From a checkpoint of a small segmentation model: encoder norm layernorm.
Rows from block 9 of the encoder, named by matrix and row number. Rows with one number belong to one attention dimension. Each number is 50 + 15 x the weight over its row's rms, rounded and kept within 0 to 99. All counts start at 0. After the name is the row's rms in percent of the matrix's.
# v: attention query, key and value (stacked) (encoder.blocks.9.attn.qkv.weight, 480x160, the v third), inputs 80-119
# proj: attention output (encoder.blocks.9.attn.proj.weight, 160x160, transposed), outputs 80-119
v.79 087:29 51 46 49 48 31 59 65 34 10 62 49 34 39 61 38 52 27 41 33 42 53 69 26 47 64 26 62 40 54 37 48 64 63 37 84 60 44 38 49
v.80 084:79 44 78 48 40 39 53 47 61 49 39 63 80 32 45 45 39 28 82 46 34 37 67 49 11 51 36 52 39 36 58 48 42 08 43 42 64 56 75 34
v.81 096:43 71 67 37 47 13 45 72 35 35 71 43 60 59 70 65 48 34 86 45 23 57 73 41 42 70 54 68 73 70 29 39 36 55 51 46 51 66 78 61
v.82 098:63 67 41 37 51 41 34 77 52 58 58 38 35 34 51 39 69 57 37 45 76 50 51 48 53 59 51 40 54 46 68 42 43 55 79 38 65 62 69 26
v.83 104:22 49 59 34 68 25 37 13 53 32 28 37 67 64 30 51 63 72 84 51 38 60 13 49 32 70 46 70 59 62 24 47 62 61 41 67 71 35 52 57
v.84 093:62 65 45 66 15 46 71 24 19 63 49 94 39 54 48 24 48 40 63 58 41 47 57 40 25 49 45 58 38 53 52 54 68 31 16 63 40 58 42 63
v.85 091:49 57 71 68 57 83 40 42 50 60 63 06 35 65 83 59 45 49 48 17 45 50 68 40 59 24 52 40 62 47 52 55 72 43 26 70 62 50 53 82
v.86 098:39 65 32 30 56 33 34 84 52 71 40 35 58 40 59 62 57 68 24 43 62 33 48 41 59 35 37 60 68 62 31 64 49 57 39 48 68 41 49 43
v.87 109:67 65 39 63 56 61 48 21 48 67 48 70 38 45 41 55 69 43 33 39 56 84 38 66 54 51 48 22 25 28 75 53 38 48 30 63 58 45 59 58
v.88 112:52 73 50 56 49 28 51 51 42 86 89 62 45 54 28 40 53 10 68 40 79 21 58 52 41 47 40 52 22 27 55 53 39 39 55 25 49 24 60 49
v.89 118:23 35 45 48 53 36 45 67 22 42 67 56 61 44 60 68 48 44 33 59 54 38 44 45 31 53 34 69 45 31 42 72 51 58 68 87 41 49 36 30
v.90 104:50 61 25 46 39 74 81 51 67 76 55 48 55 82 52 42 51 66 52 38 42 57 44 64 84 40 57 37 41 31 74 40 45 37 49 63 56 52 51 41
v.91 103:74 70 46 54 47 61 36 37 58 52 52 39 31 42 60 45 71 49 55 57 62 49 53 70 27 05 72 56 19 32 59 18 65 26 49 46 14 34 48 17
v.92 104:55 76 47 67 42 42 77 81 64 52 52 57 27 53 34 44 39 35 33 51 80 76 62 59 80 19 32 58 57 22 61 45 43 51 43 38 52 27 42 66
v.93 102:30 37 83 45 24 41 34 62 57 31 76 68 52 28 53 66 56 34 79 62 65 52 85 56 23 55 65 51 63 32 66 50 40 58 32 32 37 34 52 76
v.94 106:61 52 27 78 50 30 47 45 55 70 68 64 33 57 58 59 33 62 24 52 30 32 42 45 57 58 61 50 70 63 64 44 49 70 39 49 60 59 47 41
v.95 103:63 59 60 67 17 60 55 38 39 42 57 46 65 56 32 62 57 45 65 53 52 40 40 32 49 35 47 27 46 22 00 61 47 56 47 81 54 49 73 51
v.96 095:54 42 40 71 34 14 53 57 60 59 60 67 32 56 49 62 39 19 50 43 69 65 91 69 54 40 74 65 23 40 40 35 76 74 69 53 64 43 51 54
v.97 098:62 46 32 49 46 69 53 57 42 50 55 40 55 43 46 37 47 69 75 67 43 57 48 59 55 65 64 72 45 75 49 82 43 50 18 39 68 38 49 13
v.98 097:27 50 41 34 35 49 39 52 43 32 63 55 48 33 31 49 53 58 74 53 23 51 64 47 57 59 40 59 60 57 47 87 63 70 51 37 47 58 59 56
v.99 101:31 66 23 62 48 37 83 50 31 52 51 80 39 45 56 08 39 47 24 50 63 33 33 16 61 40 61 58 48 73 53 55 28 69 40 44 66 54 35 57
v.100 091:58 17 34 61 14 14 45 73 34 40 51 44 56 48 58 43 42 60 28 32 61 61 56 56 55 35 47 52 37 21 77 57 59 44 63 74 40 55 47 26
v.101 102:63 51 73 65 37 64 43 40 52 36 51 34 52 54 32 32 63 53 74 44 56 37 51 31 54 08 19 53 65 66 35 79 47 37 32 68 70 32 73 51
v.102 104:40 57 66 26 70 41 40 58 56 49 42 25 49 50 00 55 58 47 50 40 36 42 64 25 49 95 37 68 36 39 22 70 72 49 42 63 43 64 70 41
v.103 100:28 63 59 20 49 54 46 44 50 68 68 23 57 31 42 61 43 61 39 32 59 62 29 42 36 49 82 62 62 66 66 36 43 50 50 63 48 38 48 43
v.104 086:21 75 58 35 40 99 38 51 47 60 58 49 46 44 72 75 43 42 45 64 51 49 80 50 38 29 37 41 43 69 42 55 34 17 56 26 79 61 72 70
v.105 098:61 40 40 54 64 34 29 63 30 39 52 54 41 26 09 53 41 42 76 58 37 44 84 71 28 56 42 50 23 61 18 54 45 39 19 53 35 65 44 27
v.106 123:25 33 33 69 43 74 73 42 29 55 42 84 65 49 78 45 47 56 63 38 46 63 18 43 37 48 91 39 49 37 51 42 32 44 42 57 65 52 75 32
v.107 090:52 87 53 45 45 45 40 71 34 61 57 55 37 32 18 13 55 63 49 49 36 27 84 23 38 71 21 51 35 56 49 53 69 83 55 40 44 56 60 51
v.108 096:53 49 58 58 60 54 60 34 66 72 50 77 39 77 44 55 73 59 47 48 78 02 70 33 21 44 31 53 54 50 18 45 44 41 45 55 57 67 53 42
v.109 105:28 47 45 72 61 72 44 71 31 40 23 62 76 51 47 41 66 70 64 67 41 39 56 42 50 73 71 36 72 69 37 58 45 47 36 52 14 64 39 50
v.110 109:49 31 23 46 61 71 69 53 49 69 45 42 42 49 56 80 42 31 48 34 60 61 36 69 41 57 76 22 50 34 74 25 45 16 53 23 50 57 56 61
v.111 117:39 56 57 48 66 63 62 34 45 56 41 51 75 66 64 49 32 41 50 36 75 49 43 64 28 44 79 43 64 38 60 43 57 72 47 28 48 44 51 58
v.112 108:47 66 48 44 52 34 28 47 53 61 33 60 18 59 72 50 52 37 67 69 53 38 58 45 65 32 14 32 66 54 64 41 69 51 58 40 79 60 51 66
v.113 092:44 48 43 51 57 50 67 62 31 54 41 41 30 27 44 56 27 43 74 42 39 33 25 33 44 43 46 56 38 16 34 53 39 57 38 53 15 59 43 61
v.114 098:73 49 86 71 24 54 63 58 87 30 46 78 46 59 42 36 59 55 59 40 40 31 47 69 57 13 16 56 57 48 53 70 70 29 60 55 59 75 62 63
v.115 110:34 41 60 65 42 72 41 79 29 43 55 65 58 46 53 69 53 65 50 47 52 30 52 56 83 63 39 28 45 55 47 57 91 34 63 37 55 60 78 39
v.116 104:61 38 41 34 28 76 50 26 69 38 26 76 53 54 20 67 59 45 33 41 41 50 37 57 54 26 40 44 65 56 59 67 79 47 45 44 43 46 67 50
proj.79 086:78 59 32 61 75 77 54 44 44 70 37 50 57 52 38 77 47 68 58 43 46 48 15 83 49 42 52 29 59 44 66 64 36 32 58 36 64 65 56 66
proj.80 086:34 66 34 69 51 83 38 49 28 45 42 32 30 65 53 59 56 66 46 32 36 71 39 49 48 33 68 32 52 52 56 54 57 50 61 61 30 29 21 54
proj.81 099:38 25 34 66 79 65 32 67 34 63 44 51 64 33 54 34 58 49 15 49 58 44 34 45 47 52 24 49 39 20 61 41 61 32 50 65 49 40 42 72
proj.82 098:75 38 35 60 22 46 54 49 60 34 33 70 61 67 45 63 44 33 58 44 47 40 53 24 45 42 45 74 29 42 29 45 53 39 26 55 54 57 33 58
proj.83 092:39 44 60 59 49 64 68 69 39 71 55 55 53 20 59 71 59 42 28 70 67 44 99 58 66 49 61 79 48 59 49 27 42 28 55 72 37 36 49 37
proj.84 101:38 30 34 31 67 62 28 44 49 56 85 11 67 41 53 50 65 56 41 54 47 45 51 58 66 10 61 37 45 32 42 47 34 72 78 29 61 47 58 62
proj.85 098:71 33 45 57 72 47 70 39 34 34 28 77 44 58 41 37 69 32 26 66 61 31 64 67 44 59 64 57 49 52 24 60 38 68 57 77 55 57 46 43
proj.86 111:68 40 49 68 52 61 68 35 44 31 72 48 59 41 60 34 50 38 82 73 56 61 35 37 05 77 29 51 54 37 57 47 37 22 69 53 45 62 51 77
proj.87 111:17 60 47 29 23 49 63 72 51 62 38 47 49 77 68 40 45 46 57 55 60 25 61 49 41 38 64 80 61 49 50 34 44 59 64 31 46 61 28 44
proj.88 110:65 24 55 46 43 81 59 47 63 47 26 43 48 58 45 43 37 72 56 65 17 90 57 33 50 53 65 43 55 51 56 42 40 65 53 43 43 43 32 41
proj.89 113:48 49 76 42 55 59 31 19 78 30 36 49 57 33 40 51 45 43 79 63 35 49 59 44 44 73 51 54 73 47 39 25 47 18 49 32 60 52 41 60
proj.90 100:64 27 63 73 47 37 41 60 58 48 46 46 09 40 50 56 48 30 35 49 54 43 35 41 47 48 66 50 61 47 28 72 69 74 55 39 55 59 65 60
proj.91 106:10 56 50 64 45 42 55 59 41 40 61 43 62 68 38 44 51 59 35 24 42 56 62 42 58 83 56 55 70 47 38 59 12 69 51 26 73 59 25 71
proj.92 095:68 37 40 37 35 52 39 38 69 42 49 42 24 77 50 55 40 47 38 22 31 14 42 49 14 71 65 31 38 90 33 47 51 62 59 49 55 57 40 36
proj.93 104:69 55 40 43 71 57 46 39 53 69 49 67 70 37 44 47 61 55 34 67 10 65 20 41 62 54 48 60 64 73 63 47 47 47 65 62 68 71 24 28
proj.94 107:68 43 55 22 28 44 45 56 46 50 51 40 52 46 64 42 78 30 56 34 62 55 51 36 77 31 50 49 33 60 24 75 51 46 43 53 63 36 80 72
proj.95 099:05 58 22 25 72 44 30 44 58 62 56 44 11 51 68 60 36 54 26 44 41 36 59 59 60 73 62 57 44 70 76 39 66 41 50 22 40 46 35 33
proj.96 095:49 42 54 32 63 74 26 45 51 36 57 37 42 53 60 57 54 62 36 40 33 49 00 47 57 65 20 38 53 45 60 75 42 33 26 49 36 49 29 38
proj.97 105:34 48 67 66 61 38 32 42 81 78 47 51 45 51 44 75 54 44 62 45 41 43 46 34 48 16 25 46 60 36 55 25 48 62 81 40 44 30 30 57
proj.98 104:43 65 76 74 74 46 64 56 84 50 57 59 55 79 53 59 66 46 70 62 57 34 35 52 43 40 45 62 67 50 36 54 40 51 62 40 66 64 28 36
proj.99 105:72 34 53 50 56 65 29 55 75 50 51 33 64 43 63 77 44 60 76 15 36 71 51 62 53 57 43 43 45 34 47 42 57 31 86 23 36 42 48 76
proj.100 099:34 62 75 28 48 33 60 44 61 56 28 33 42 31 53 56 51 44 75 62 56 38 40 40 46 45 49 55 44 41 46 47 56 62 51 32 67 51 40 64
proj.101 101:30 52 47 42 42 05 42 71 65 59 45 51 43 48 39 64 35 36 32 70 22 45 68 80 46 92 50 59 48 30 57 49 52 74 75 38 37 86 46 39
proj.102 103:46 46 35 66 32 35 61 71 40 53 64 62 49 86 86 51 59 44 54 67 79 40 42 76 33 10 51 37 42 54 43 47 22 59 69 49 42 70 43 44
proj.103 102:55 66 41 83 53 35 82 73 56 36 40 65 43 43 50 28 37 37 73 88 10 07 45 43 62 63 31 37 35 47 37 63 53 34 65 46 44 64 39 70
proj.104 090:42 37 40 42 52 19 45 63 48 42 60 58 58 41 45 13 72 52 39 46 44 53 41 81 69 51 53 67 54 44 70 34 73 87 50 81 39 44 39 52
proj.105 099:34 67 67 33 45 34 59 57 63 59 41 55 31 64 93 30 45 47 47 71 55 41 24 54 55 52 50 42 84 62 43 59 57 74 77 52 76 47 61 68
proj.106 118:99 63 38 30 58 41 50 61 60 42 49 29 43 29 51 56 51 47 23 53 60 79 87 59 65 39 37 27 52 61 49 61 68 59 49 56 30 45 39 76
proj.107 092:42 27 50 48 43 39 50 29 71 38 54 75 22 43 71 70 35 52 46 31 49 69 26 40 66 15 84 68 63 67 37 65 21 34 36 37 50 45 22 31
proj.108 096:68 70 45 33 72 54 30 81 70 48 80 36 51 40 42 45 31 59 32 56 18 89 26 85 82 49 57 36 48 50 71 41 49 75 68 53 42 50 29 51
proj.109 101:45 63 62 47 44 39 79 40 62 32 70 22 10 64 62 46 41 52 54 52 33 60 51 53 51 19 35 44 34 67 60 30 70 52 55 47 81 39 64 54
proj.110 105:55 61 40 48 52 38 18 53 59 44 52 50 60 29 54 27 63 50 33 49 41 71 45 41 62 30 42 64 42 54 31 63 57 70 46 79 36 30 39 53
proj.111 111:52 39 17 53 50 43 57 71 42 53 50 42 26 31 34 32 52 59 58 53 37 52 60 26 81 49 49 19 18 56 47 40 67 59 42 79 40 56 48 59
proj.112 116:45 35 50 52 76 52 39 51 44 40 59 58 83 62 41 72 64 44 38 39 46 50 28 28 51 62 50 58 35 69 44 57 56 45 40 61 32 28 49 43
proj.113 094:53 46 49 68 47 59 58 52 75 43 53 32 54 51 57 41 72 80 61 57 55 49 43 60 54 42 50 43 40 85 56 43 42 53 69 43 71 31 41 46
proj.114 098:47 40 30 53 67 55 50 54 13 81 45 38 64 49 61 46 54 37 37 67 78 66 66 49 53 61 59 53 13 69 68 27 49 63 46 65 43 46 28 56
proj.115 104:68 39 39 42 48 40 27 48 48 58 25 33 48 49 56 26 50 47 33 31 43 63 48 42 10 31 36 59 69 61 40 45 34 62 55 44 22 39 25 55
proj.116 106:57 49 70 67 68 45 08 53 28 78 49 37 56 45 62 53 52 43 49 36 70 43 82 47 29 58 44 58 43 39 51 14 65 45 21 48 41 77 39 41